python train.py --model="masked image model" --dataset="dead-leaves pictures: piles of overlapping shapes" --train_examples=36250 --image_size=32 --crop_scale_min=1 --horizontal_flip=true --translate=0.12 --rotation_deg=5 --method="mae" --mask_ratio=0.75 --loss="mse" --encoder_arch="vit" --encoder_norm="layernorm" --encoder_norm_position="pre" --encoder_activation="silu" --encoder_mlp_ratio=2 --encoder_head_dim=64 --encoder_fused_qkv=true --encoder_bias="all" --encoder_qk_norm=true --encoder_layer_scale_init=1.0 --encoder_parallel_block=false --encoder_inner_norm=false --encoder_patch_size=[4, 4] --encoder_layers=10 --encoder_width=320 --encoder_positions="learned" --decoder_width=192 --norm_pix_loss=true --decoder_layers=2 --init="trunc_normal_002" --residual_init="zero_last" --optimizer="soap" --beta2=0.999 --lr=0.0021 --beta1=0.95 --shampoo_beta=0.95 --eps=1e-08 --precondition_frequency=16 --max_precond_dim=1024 --one_sided=true --adamw_lr_other_params=0.0019 --steps=6000 --batch_size=128 --epochs=21.2 --lr_schedule="cosine" --final_lr_fraction=0.05 --warmup_steps=180 --weight_decay=0.3 --adamw_weight_decay_other_params=0.05
Rows from block 4 of the encoder of a small masked image model, named by matrix and row number. Rows with one number belong to one neuron. Each number is 128 + 24 x the weight over its row's rms, rounded and kept within 0 to 255. All counts start at 0. Numbers have three digits each.
After each neuron's rows are labels from the 100 images, of 14976, where the neuron reaches its highest value: "strongest on" is what is common among them; "colour at peak" is the nearest of a few named colours to the mean colour under the peak. Only what is clearly more common there than usual is listed. The data: dead-leaves pictures: piles of overlapping shapes.
# fc1: MLP up (encoder.blocks.4.mlp.fc1.weight, 640x320), inputs 160-319
# fc2: MLP down (encoder.blocks.4.mlp.fc2.weight, 320x640, transposed), outputs 160-319

fc1.186:134102127113089153139118117116131085144109118100096147102147140134134129098135113116104132142139111095109127122151129176107136097123139112157144146155173128126076134157149144149135134114136134155128100112123140187133141089104134080118127112126115134128178094109151142167132131140096117089118097159139154098112123048136103149179094154126153114125145126073173109086146117141092147144124152130145155189159127135165118168140127148088119132111149132122150112141107136127130150095109093
fc2.186:179127131137141114125135129122151145131122121159106118124127123141119143124141124093133139121100153147150131143111116086137137161114124139125107120141144109122125139121150129119131126120141133123114120145138119112137115144139126143113128128097096140157074136155130124107135135125139127116116114125136110131126117167126149133107173111127104124132122123143095137146104126109117121101150124134144109110152148141125125097107126115146109101122138126149126116139132128144134119130134142
strongest on: textured; earthy
colour at peak: grey

fc1.554:111093104126098148145089107106140110156102104083118117139137119131127157142155151105158146126120156126114160138141143139136132122105166118127243140126163143104078126130171121151149121098145123144132110116120129135153130136092149113115104124115137144085159092124122151169146123132136141140083104158163175105144123083157113158170122115109113142135172073106165131097153119122118138146150143133140097181157135134153101154128089125101156149097139133105147136168111132153140099122115111
fc2.554:181128125120128112131153145130125130131133137165126129108143117140119118116125131115124131140119124137148114127118100118120125149123126132140093117131121129137126131117135124104129135127126137126141121128141132118130130134138127138127135128113105129153138137127131128124132125129111131114130112109120108124126123097112110119106144107140122134133093132109114118141119124140136133133111133127117132111137136136136134134137137120127114106123122137139124119115130126117140134109143139
strongest on: textured; grey
colour at peak: pink

fc1.87:161123131121110153141177118090127117128125138095120141141147152109087117102173120126118140137166121126124143106140117121091150158101133115133123127152142136141091123153148122132122155088132117114126153123123102167143151104100177099120097132112097128117146127131139139136135143173140145088100113167145183104140150091121117126144076107138148097141137138075159149113138098094068131124140094139134110205140100113166105146126113130080145143105139115124131131128104123157133158069112105
fc2.87:166138141116105110120124141108145136130163125188133126093143122164118139107125140101123118129114131130142113138115107105117148123134131137133126118135119117124131142124145127119152139139127155137142132112122158126117137157128130136142150105105117150120128125137147148115145128101079118118118115116125107127111114128120112123109168136140128132150101136134087090168099113138121138141134164119122128093153138166132122124104124112138094097130152131153155119135134140121130143118123122
strongest on: textured; pastel; grey
colour at peak: grey

fc1.241:155116129144100163157164111114134102079135126091160125120150138102052119128139108131120142131189108118119129105167149181109126157122168153142140115141116159100103121142141093142133124123116124106167180150138123175113126118106194098145111165133133132129175124123130138124142123137114166091111135133121176107157166108154114134103086100101126115163117141107168129116157112100104140115134094135124101197109104138160087138119120098098141135131156125105125139134103125163142134102118133
fc2.241:140141143134146122107139153113150132132161142159128122122135117149122130128120143101130133136115137146138134150108120095123113121138094138152110114128137121128134137123125139096146125137126136142118124093121131106132125156136128132116147102088101124123144108141139147135136150129092121097107102134134100149134093164124122143133156104147131122129140104136092119150094139126112110159128153107120128098149146136151135141111129127137084074126124133164144127123134144108122146110128141
strongest on: grey
colour at peak: grey

fc1.611:121158130168139121126129140132116172130154141128110111119139109065114142160120166154194152127160156162115117106137150142158130165151107159150146116122110138097134147109112101114097102148136162116152139125135106072109140133122095178108093130108139183158066126126108101101110139117166128174141156133168097126107118174174130126116145118114124149112112120187095120167089105083121135109114122114135139097072177136126143112108149125143114126146127120169121142152138128093117117100137122
fc2.611:066082146093113132110127125135127127160124093123156153130128169154130126124096100151128116127139087137103161107138139173094126088114136122097112141138125128136146100129121141153118172119122080120131111161139129148117113109129125110147137137147136096097193132128136162146134133118133124119129147124131169141136135089121129097139124121141130131118151136095150141090152131096156106103117111106120132176130071125086125109177139161144166135128122145090128128113129123149144120187122140
strongest on: cool
colour at peak: blue

fc1.101:131111105093100120161152118087167100117136105093141111112168115136114129099134125139131117130124092109176146081172146154124129104088148140136146142164133121131103124146152133162161142097130093121147126130146149173125131098100177098156128151153131118099170121088138140117121140132118134103092114155123182094150147063147111137169108100117134076162128112078152135117159106147113140161149158143129121176144114112182078126128103148071121124147151125076143141144118135152129144122140111
fc2.101:170147133147134132116155153153127125097159154161145125107134109148126137122148130098121144140112143135125114161113108091101115135136097125138138111100129105127136140137117124092139128134107146144142134102117151108140126167131124122125139115098119139143153141137122142133133132153095138120122098111125106122121120159136118128084139115144130144131113126139102112135115111140086121151112142130126147108128154157149146162114142105134104099121121140173126136096129138132119137096126130
strongest on: grey
colour at peak: grey

fc1.107:114106123134108119131096108096136126128118089086091145133152136146187150156159148109186139151122160135120153120133142122175122121105144132133245144114166126107076122137160139128149112128136136149143078110122126126148139110120109122119091114119143145118138096119121131146147123124118117143097098153144169116123128081133109156156107140128101154136141085104158126111150141148133139154154139120122099180157129118144132144147116108100166129097142129092132141180124135167153092125107106
fc2.107:208148109115145121147135138116123129113130133165130122117122117124115105115127128115127139146119119129136122120128113126119124145131117137153086116126125135137112126118131118104119139125143132125138112136148126122142126141139125132124125126123104119150156131129132140122128119122120128113118119102112109132127124124122118120114148109130113137135111124126116125136111123131141131131123138124129130109141146135125127129130133128131118121118121138135139130118123115114139131097137131
strongest on: large pieces; pastel; vivid
colour at peak: cyan

fc1.372:146098125143118165137086111100124122133111092054100118147138144112123156144137108113163158140157145125098160124138171134147127146105173135117224129101159148113092133145146120138143126119159137133126122117138108123146142125107145126103109145108131136114195103099116142165145134139121146122110114163145193105134137067157110151134103130118122156130151094122160124108145130111113147158152128131141097228149134129153116150141116100099136138110140117097137131161103133138127104082098106
fc2.372:167137129127121107132139131127132133137128125156124137108138128135128124118121136112127120143117126130134123123120113130130131136131120134131079129138124130129117127114130130101118137131144127121149118136144127122133129131147122124121134119119096130141126128132137130125132130118118127109126115114126100130131125132106113122115151113133129132134114125130110120139121127131136130124126130131130136105139127132132133115127135125131122111129131129124134117134129122112133128116134134
strongest on: large pieces; dark
colour at peak: black

fc1.95:074142127105133103124133120089108127133144115118107148118134118172255133142129135136147109132028120118136119128125111116180148057106115119164151137106134103157114144147097139127115122128103109145125068109132163108147122115147067109137103088163142103119105114115133111118123134115130119145131099165114125147093138125091134127164131130141120111111119122121146158122163141197119134175159126131110145116135131087087147122117119149134139125141117128151127122137142141159123107148138121
fc2.95:074132094121137153172155162156125108113106139129168098173139137116133104116143133166125189127134125146125160155146123125084117139106124111119105107086083142135118145117104085100124137082087150116130109146141134129088170124120136154142122105133169108132120152175106147136097082131140135130148150100124140077125149071141125101135119144067110170105126130100111101116094102110123146081144148139148150157106150116116110167112140136153116130100156168152138148120115119092139118144116112
strongest on: cool
colour at peak: cyan

fc1.36:121097118112112133139088092092129112150090103072099138128139121153159150129146136100148145138101140122114151141140149130149113112100174111125229139113173134127078111146171140144145118116152126145123078106128135126157134127116140111112125108140145120079179103113126142165143119137128138142111117160139177121140125043132118158160112137123114143129167096094179127104159151149114138166160141136141104194170144127150108143159091115114152149111132119105141129172123118148142103120102110
fc2.36:188136125130127115131139139132125135128118136163134124116133128136125120122125128119137125145123135133140117130127100121129136146130119137130083117135114126138124135115131124101123138126135137127143129137149130119141123137142119125130122127121099142154109138131126117126127128126108127114122105110115098122129127129115116123116143109130125144132104132120104118136107121148134135128120142134128135100132137135133130135125138127126124117114131134121138118121132124119128129114142129
strongest on: textured; large pieces; grey
colour at peak: pink

fc1.166:130089109138093148132101089092134102151105109087108123123150137136130164124152128097138135122108149133099145146140151142118126125103176111109223141120167146120092136141166137166139115102127116139110109103118132129160136136105158102116128128131137123084165111119132152176142134124139146147095099156140199111151130077142114157148104113116121140151173088097184143084149129125113141155155131136135093187149134136159111156127095107106156149108124128118154119153119129155131099112104131
fc2.166:187129119120126116135143149120127129137139131154137126116140111140112118122123136120131134142117122133158111131120101116124136146126126137145090117134116130136123127116141119095133138128129146125153126130144131119130128139138132147128124121119108142148145133136122129124124127128114126110127116112117102120122124096108116122114141099131126140133095137115103112150116127144138139135116141128115129103145138134130128136132132133123115104116126130138129122125130118111141136108139134
strongest on: grey
colour at peak: grey; pink

fc1.443:154088127112097151135123097092160098146122098076129138107150121154164144123155117120120108101086117104147132136151154135111154097091158124097204135120152138141087115149168142157115132088112114145119071112124151124159147131125157087155109111187139107096152115084144146142136162133148145123116100135124214121133154064122136165155091107126124105158154116092186127097181153147101151163158150152137120157145115116156106135127108109066134138124134113101145135158095120143123100136128112
fc2.443:184149111128134127130139161142130130107143139162150109115140108138128129109130135114131145138124147144148121146120102104130110137137120128156100111125104115122128149126134121098149120126127153135139144116129133128121125149116133150108140130098099141130108146135111135135128122137107119105118115109120095107129117131154118118104136094121127142138105123115102131148099110142130126135112127128122106120129169145127136155123129134139105107122135129154131119113130130124127142107134143
strongest on: grey
colour at peak: grey

fc1.491:126108121123114137139095094104126112132109094067109121138141129128147147150157127117160149141130138130105163130148158137169120119103171132142242136104166146121085119148143118143139120121156133132136094108131125127148133128115142115120100124122143129106182101112128152155150129135122134138097108152141174121134138065149114156153097134122120147138153086119163129105157129130113135171153127124137095203156137122140104151136108108099156134108141122103132134171107137154136106107101102
fc2.491:175136124123125112134145139120125137133128130160129131112140125137125122118125137112132128149117127133139124121120110122113135138129116134134080122136120129132115132113137127100131138124141133130141123134142137119138127132143121128127130125114099132146120133131134129130128127120115128113127121117126102131128124121114116122119153113140125131132107127119110117142110127141139131127122143129126138111138130134140134123131136121132120117119123134126134123128128118115137128112136131
strongest on: large pieces; grey
colour at peak: pink

fc1.224:185111121128115173124134095109125107113112123078115125127130126140107139103145103109095128095116134117103154156142169142079130142125185137101149147123158139136100146161172158159131133115127122130096118113143127137165133151131135093113109132183133096085186101102161154167115143149136157119113102160123202114148129063107140148115079125105128132150168130123194132106179161107097145128160110151145115194139132134178116138143124076093137163118123109107157123168118124120111128094098142
fc2.224:137129115124113118129118129124138124156166121160141128115139139151139118143109131120127129130120138141141098128116098114175139135127133117142110103153120129130126123114149129112135124126131152119157139128152128115120128129137158144117129109107101144140090129147104118115134134101109117104133117111109096113102129117126128125129157093118130120140096141113082118159111127139120134130114138128118110092148144139123131143119115142133113107126148125140128122125127114137132135142122137
strongest on: large pieces; vivid
colour at peak: pink

fc1.299:119129118153129141125164151154116136127112153128146117157101102125086120144097130126123133097161136129153125118115155123167098146171129120112148108080089152102141140081123085096115144184128143118135166119119141121123096131139147123140156146112181126136145147136108127138122117127155153153121155087129087144163123188186129126121161088108106146129130136174109105129113131133165110097096138124128121109109080139127115126111121110154147110126112129146085144142159145138103127166159149
fc2.299:069119120132157138119110102148119130127130116108149136174152121116132112159138139140123118141144116118109128109125144162131152140121129150121118156136123130132155111125122158138107104112134118115110153121117105099139131109116122126135124156145129111082105110121141124141127112112157107099148111188123160138153114140099156131145117138146136119125147116113141117108143154138149109184170106126149129125114150092136157111148138142130139121150096123104115126130127132120134121144104135
strongest on: warm
colour at peak: brown

fc1.282:101115125098134073141129143128161119138138157128112136102146133133139064120098126118071116135109116098123108143146098151116127098117152126144075125171113125106153117170130162102134118119174095135102138111131164133133099093136114112171115134101102163140149103115114144102102119106090123082138096141095131120104123130083139122136140130153149118132110190060122144117100137151123122136127148123181180157102120098113138096162099174122134074133137161120169087091156125110131159147151140
fc2.282:130158126135143168137088130116142151067084114106122114148111114120086146124172151109153162118121143129112163126132178127118133165122105112105149121095178105124136148136132112132120115137125158135120103134098070157123135113121122108099148114146138124103122145124138106095149135134130122152111175146156120113134126183149125155129112140096130127114176098178155119111164118112120136119135130121124106131148149116129134149101145124137116129130126121140129141147132154131124106072135095
strongest on: shaded; warm
colour at peak: brown

fc1.338:132096114119106152160066104103131103152103104074100118146126130121120168123153133109137147111120131120111148141155157150122139117101179114128227121112166154111084135154158126162153133110154125148103105110118109147162145140094148109108097119122140134083185103112134148161135119146137143131099100167154182123133141062143113149152096124134129138129179089105168126088149132128107137154143140136140097201157144131147097162129103127107146146096141124116147125154110132140121120099106109
fc2.338:151126132126124111126162135124131133141127134163142131108150123150123118118114134114129124145116140147144116133115100122131126144123127126133082120148116126139122123117138125105122132125123135118151131133147138114122130123146128135128136125114101142148115131125124123128134134118110128113132121117116108120120125097105115119120157115126126138129093135109114118147115121135133132122114131123122136108140122137133137128135134125129121108125130141130130114127133121118138120119136133
strongest on: large pieces; grey
colour at peak: pink

fc1.249:128103158099110137139155137095138136124156115091122138151131160097127136160119110137093116102145119099113115139161158180085151108150132146159143112139146121082114163171098098137147095128155148108132110129153150124129131141166128144147122132104126110111166086093112133112113126082126185145123135128135172098113160098150133091100127122116180116163141142141134178122139136124099144113091125121161170197111150096134137132114142175096115119144151144129129118095123110114096104117125122
fc2.249:091141159120139084122114122143156133112097131169179133101130147132172151138076135140120147126098126161128163143112135125132090141131136111096114150117130132113128119113147140108098141126104089128113110136114090124082151100129135114090180107151103122118105133095139114110138123112145144157155178130121111134146113103142115129136163143122159132112149112127170158144150118069128103102126115127127168080120104170124137140139129123165111120124146149132105149171143148107113143091118146
strongest on: cool
colour at peak: blue

fc1.120:170113141148108170121087114106138143131134100056106113135124137111134148141128089122153148132153130116091147128130182131144128147114177147105210137097150141127118132162143129135132129128158132118129119120144119116140141134116142125103115153116125126114199112081130132149146154144139144106132116139138167118130133037168114140117093130114113147143157106124149137111142133113105150179152113134153115228143126126153121138144123093082104142124145117094133118158095125121118111078097105
fc2.120:147130131131119114132131128134128131148124125140122142105143130131139135121120134114136125144123127134138123124126115137134131138133125131120070132144122126130119127121124134105122139127149117119146121145146127118131137121144121125120138112120098131134113132127136128130131132120120136110131122124135101128131126135104121122113158111129137139132117126138111122135127123129128133120133125132134138112136129133122135115122140129127126118127133123110131115136128129113120127117124134
strongest on: dark
colour at peak: black

fc1.231:207140130138150164107152116123100135121119134100153129134114149117100126148148094132092151069122101108106141142158170134076156157129158159096100102089100163135136150149116136159098158128141131113091164130122116140123133170132155105117121125180136097080186128111159165132121122140164161123146144141098184142163156125097169130095108123126134106136141143151141141141155162098102119121112098141147136154104103115177113124118136066096109169155104101137111114131117131121087108114100131
fc2.231:065124125109098118135116115135140136168158123142152132122142136172169122110083149129119089117124152144132111111092104127191116118130151108135123109166108123120117094104167144107159102145111150132164165103156139133110147104139139143150140127110115136126085109129116113110120155082098107088135149111125102118092121105138124138140154112131138122157121144087113127172113131118108148131127116111117094123137115155088134127120117167145127105141167130128127136137128098129135157153118124
strongest on: cool
colour at peak: blue

fc1.510:148083114135105144161111119090150116142105117061129096138119145098087140126140136118130149123168136123116167092161152149135152151098167128133209122114139158103078160141158094163146129104130126114121140138133117142136135129094169128123121154108125135106157109106130146167135146126145159116082117156157190106143142069187114137132097097111136123154153100114149143113129107087114152124149110140140090200134123112161079152115105122090136145112168124102140138152096132143114109074104099
fc2.510:153137137120120115118162141147137130143140136181147141100159119150124129113120134111133123133106132149124106149106100121119124126125118127141094126144111126137137120118133140102132132124127126131157129115124137114119140137139131130122149110108103137121128131137129134125131126132097133113134110116126106129121120116101114122107150119150133125130101125116125117148128131128114115133110149123125145103148126155132145128138134118137105092135119134149134110122138131113140140125138132
strongest on: grey
colour at peak: pink

fc1.72:095148137121128121128151112201137104124119158136170163110119118145131099085122143100040124120133102096166118163130083155130146081137125107124050075147139134119160083136128151129121140129121088127097126154125140180121116122157145089156153138144147135093165124113139187142112108128118137114137137083113097138150120144125145116137118140118135091137147146091160129112139172134114131139123128117141130092144105129144113132154099160151142130133091156117123135093148094142122143160138128
fc2.72:098094128128124167129120139138131124121097161142128105142116126122134149146127130129166136101123153138130145130127119085151126121150125111098144123121134123114142148109149109147124096121114138147094157100103120113114132107106129122154134140100102132131031129125136052119133134128128136124121158121139146142118111228166142145137114148120122111130164135171139157133116125131103139114119155120155095122130165116110131136128109144143129148125129129113105115134166132156127130141145135
strongest on: vivid
colour at peak: purple

fc1.33:101089129125099156163087118115154088131111123092111123129165129123094142123151137116130126133145148111129122134146136163118133110117160118126201136134172146097081127143147120158154126112115119165136125130120126155152139119089170098124100149117139160097154086118147140167141134129107141109093081152155152096147162070174097150151094102129118150134137113079182124095145108122105135129156130143136117182166129149147101155117109149110154134110161146102148113147108118146153120107119120
fc2.33:168130136128131118117162136125139136128139131159135122111138101137109129119136130109133156151110129157153120141124099126111120151124111130150087112142128119134123136117148120104124130130131137110134114128134126118121128140142126134123127115099098138151147134139125127127135125138128138111125113125128132129126102112107118120111174105119121131129112126131098120135115126130144120123101137113125131116136144134132140147122128118129103093120105136161117128110138135123131124103131133
strongest on: grey
colour at peak: grey

fc1.53:132092108138107142138123092093127100141123110071126129123162122143124158134158143124169140131123142138106153123158152136141136128087173134127226129120158141113092116142156122154147121108119129136130114128123131125163137129103152122105090124128131127092154106118116131139139143125141137141077101167150203110143143091136102149139094110130114154155152085095169140100159124126114140159148114145127094192132138126156111151125112115105147127108134117102130147154104136159150102101107122
fc2.53:195138124118125121133134155111134132124139132167133120112134120135112120114123135111120131144116125136146114130115108120117126140131115133148089121132121129138116136116136119097137139128131136125147125121138129122134130140135129133129136119114105137144157128137132141131136125126105124111122117114119099130125118116120115123123150104140126131132104126129105116148105124133136133134118144121118127107144135139131125136130132128135114114121126132142141116125134128112138139108135135
strongest on: textured; large pieces; grey
colour at peak: pink

fc1.288:150103115138084166149137119111137098139132112074160116124140144119073143130154134123128121123174130117121158099158155130110145149099148127137187122148135138129075131135167099153164117108130123104114153135128128152134131145090195119137116155124138121111144111133109168135140145150128148117093123141137203102148153118140101134144104110095137115167138102105159140109164096106113144132135116144130095183115112126170093148126106114089129147109138125115147158140104130150127115096107112
fc2.288:166135126123130118123140148124134130127152153182129124118138118150118121114127138111131133131107124132147105144102105114122115132129122131136118116127118130128130134129128121096141139127121149144154134112119144116133143133133139138120140117102105132131140133128130145129125121118094135110111104114116092135122115104125112131112137105158123120139100127116111109146105130137118125155117148122115135103148141149140133125122128118135109100128133131154137113124129136112141154130136139
strongest on: grey
colour at peak: grey

fc1.234:198146141145110149127181131097109159091169099146154148113145115098089144124113108140168140110143114154123114098165152098137131145121152154109116170134079123135156109131102134145075133116120122091167121140130111096113148127101140128168132136143132064131094178114137111094121166114176100126135166096135162135101146193114134120122134098116132106156116099130115150129135085104068146132123115129115126089076100116133122116093127117099093126147141133131122141116117145090105121116141141
fc2.234:078094124110110132107106153160148131155188115060127109120129159151156147130135102135127111101147117119169150161070104132077119100119126136141144105122108131117137146153112143097197137118105135161106140093145196144109109177108146160115142142110167126119159159153110177154120156150093134109111116095156119125140093068170134116114065097127124113135120131100121130135105125133117121110126121093129118194162182132136124121142138152158127112105133122145156110147102118149145172155123125
strongest on: warm
colour at peak: brown

fc1.492:109095114131090121145098098097146102147114106083119122131146105132151165147151165118155127127109143123126161138173143143136143107103160122133246138132165136113087125137157131150156106116140124154127089115124138139163132118109138109125090120131144137081149100112119142153136126124138132148093100167152180110132136087145114156158118119109129140131170082099169128096173118151109140157147149138126107180157134132156105150130101118109157133113148136113151134173109127157146113121114112
fc2.492:185134113114132128136148150124122131122134132166139121113138123141114110111124130113127137145111130138139106132111108117114122145117118125138091116128119127136122130119136119099127141120125134126145120128138134114125134144133125138122139122111104131151148141130126133127141125128105132117124113106115109124125122101126110114111140102137123137136097126114115117140102128131137131129110143124127129109138146136130127142138132128124112112118119138139134122110132125114137122104142136
strongest on: textured; large pieces; grey; palette: pastel
colour at peak: pink

fc1.11:113100126121105131139110103098136099125108106092126134133156122139152150139151138110166137137128138125124152126159131147154116101098164133137223136123161138107097106146156131140153130126134132134146093114124130147151128109115147108120100114137149130079173093114124139136141123139114127131090112149136172115142130076141107161158105132115110136140162089090170118101166131154115126161147142132124101184155122125148100161140098124109165127108141131104131148163100135171151104133114109
fc2.11:195142126128135123136138145117128135119135139158124124114130124136117114118132131110126136148114131134151124130116109109114121146136111133142097114127128127134110139113134119103130133125133134134134124124140129115143127149130123126130129132109100130154141132135132132135137126123112131116117110114124102131133120137126114120120146102141116132133104126130113122137103127139136132133120138122130128108138153132139132136127131118128115121118123137141136122120136129116135129102135135
strongest on: textured; grey
colour at peak: pink

fc1.279:173121120151139175133145143129130122109115152066132117147119170104044113122130122128108149128213141114085137116122155146092131175170137130105120114118117154102107155104140098136108148113145161138116194137132103141118128140111167125113126173110146142133161119143116141145127131140137179099125143115138132122141135121180128137096106105111130129139117154150140110127135123062143138089111102122133133181105095135176071128139144084108128147118152125115127122135123129122117148093117134
fc2.279:091132140126106084098116092154129118168155115187126156134133122136121124143100151116114107103105105141110137132124121152173127131132139160154089138159132133132149108132154151123118085141138119088166128122119128109104132125148146139128152095113083115095088112153150162122148129088105090073147098169122124149143104173076144144150163129131139110121161106109108134144138159110107104146159119126135094101141130157108171107118121151145085084167121120138129158146122133110138130155129131
strongest on: shaded; large pieces
colour at peak: grey

fc1.495:145133152135138153120191120130150164107124122136166150126127129178111148135119094134089103140122153108147115120093127118072119120133124114044078114129085123139147114122118115125095135158111099141118158137133132134140099116128132114158173145163172114125154143119128153107135115173131137107140130095096130098187132155100132130132141079119106119159118154135138111131182144173162095108128126122147147110116100159152124129103113080125148140168083133133124157155163124127114133187157159
fc2.495:118165093122134136131086136161117099119161141102137128180112109110143101134150136142143134112166122089143137140118124127186121115161129141148164150094123118128146128136145137139129098127127152125126157103096131127151137141106139104126103149141118108104081119127121113134114118088140140117124107155115138142139106214172126134125092135130137134127157118100122131109143125148091123174131124139145099129113171102156142134122132135119121128125155099115120149112118145143098129120127118
strongest on: shaded; warm
colour at peak: brown

fc1.373:095083112128113122158088099107133111144105099082110112141140120132146151165156150115178145136120148138115154128139145133164126123099152136140239138123163135105088137138146136136167108117147136139138094114128131132145133116118129124109095117109144161103157090119117140146146126128125127142089099173145173114143125083131113154163130140110111135123166088110165142112155126139127134152150123132130092192164150122133119151145103132114161131101133140103136146161112137171151098121110109
fc2.373:193143126121131118135148144120124135118127133167124131112135129136122115112124130111115130145120124134137126120131113122114125142127117134137091116127124131136113121117129113105115140126133126130140120131137125118136126134137118122128135125119101123151150130132129133125131119127111129119126125106121107129129129120128110116114138107148126138143102123121120116138112124131135135131112146129128135101136129132134125131131141121132119115123125131136133112125132123105137131102142133
strongest on: large pieces; textured; grey; palette: pastel
colour at peak: pink

fc1.531:171114139141110168129085115103138123133120099043112120143130151116116156137130087115153163139161130114089150129140171138126128144107190148106190119102158151130108134164150121140130141123155134120124133118139108125149137141111159130098115158117124124103208107089128136158146140151127152113120119134140174116139136059167116149127099137112118151143157113128168123104141138105110146163146120127142103229137130139156122144135116095094114150115136116094129122155090119128119108091098120
fc2.531:156130133136116108131138126130127136142125127155120143107144127134137130123123132111133118141121129136141125124121113126140131132136123131124079133144124126128120124116128135099122134129150121122144124139140128120131132120143119119123136117120097133135112130128140126131132135117115133108129122126132095134127125140098117125120153116131135136127116125134103122139123124134126133126131132133134137105139127130128129115131138126126126115130136126116133117138133125113125131119127131
strongest on: dark
colour at peak: black

fc1.298:132128138130157080156127118094111112165129106149098162091124087178174126112103134137109115130075083121105141126149117127072134095136139122139101154186114118150133119144117181152158135127111108136129120100163155158135130105137079120194164109159117088131154099128151133055131124159106117117125144171058165132126123134062128145128124132150136100117128117083117120139170160151128129170139162150116142131108131100121140100152142144113116137130125110125178149121141121114150174137138106
fc2.298:179182096113134126111100166137112130076175170124160103138111156153090115131155147120133123095133160109139099112119141085154118163120136133158162094087143140131132152149102077086157137161131163168120127118125129155149111164137144108097085120125160167159093149141106120150119145111118125126084108102155093084108135144182149149143097095115127166133142145187146152116100085144096139127098094106104116118133153133159106176115135109135128113111138151148113118134114140170137090097158138
strongest on: vivid
colour at peak: grey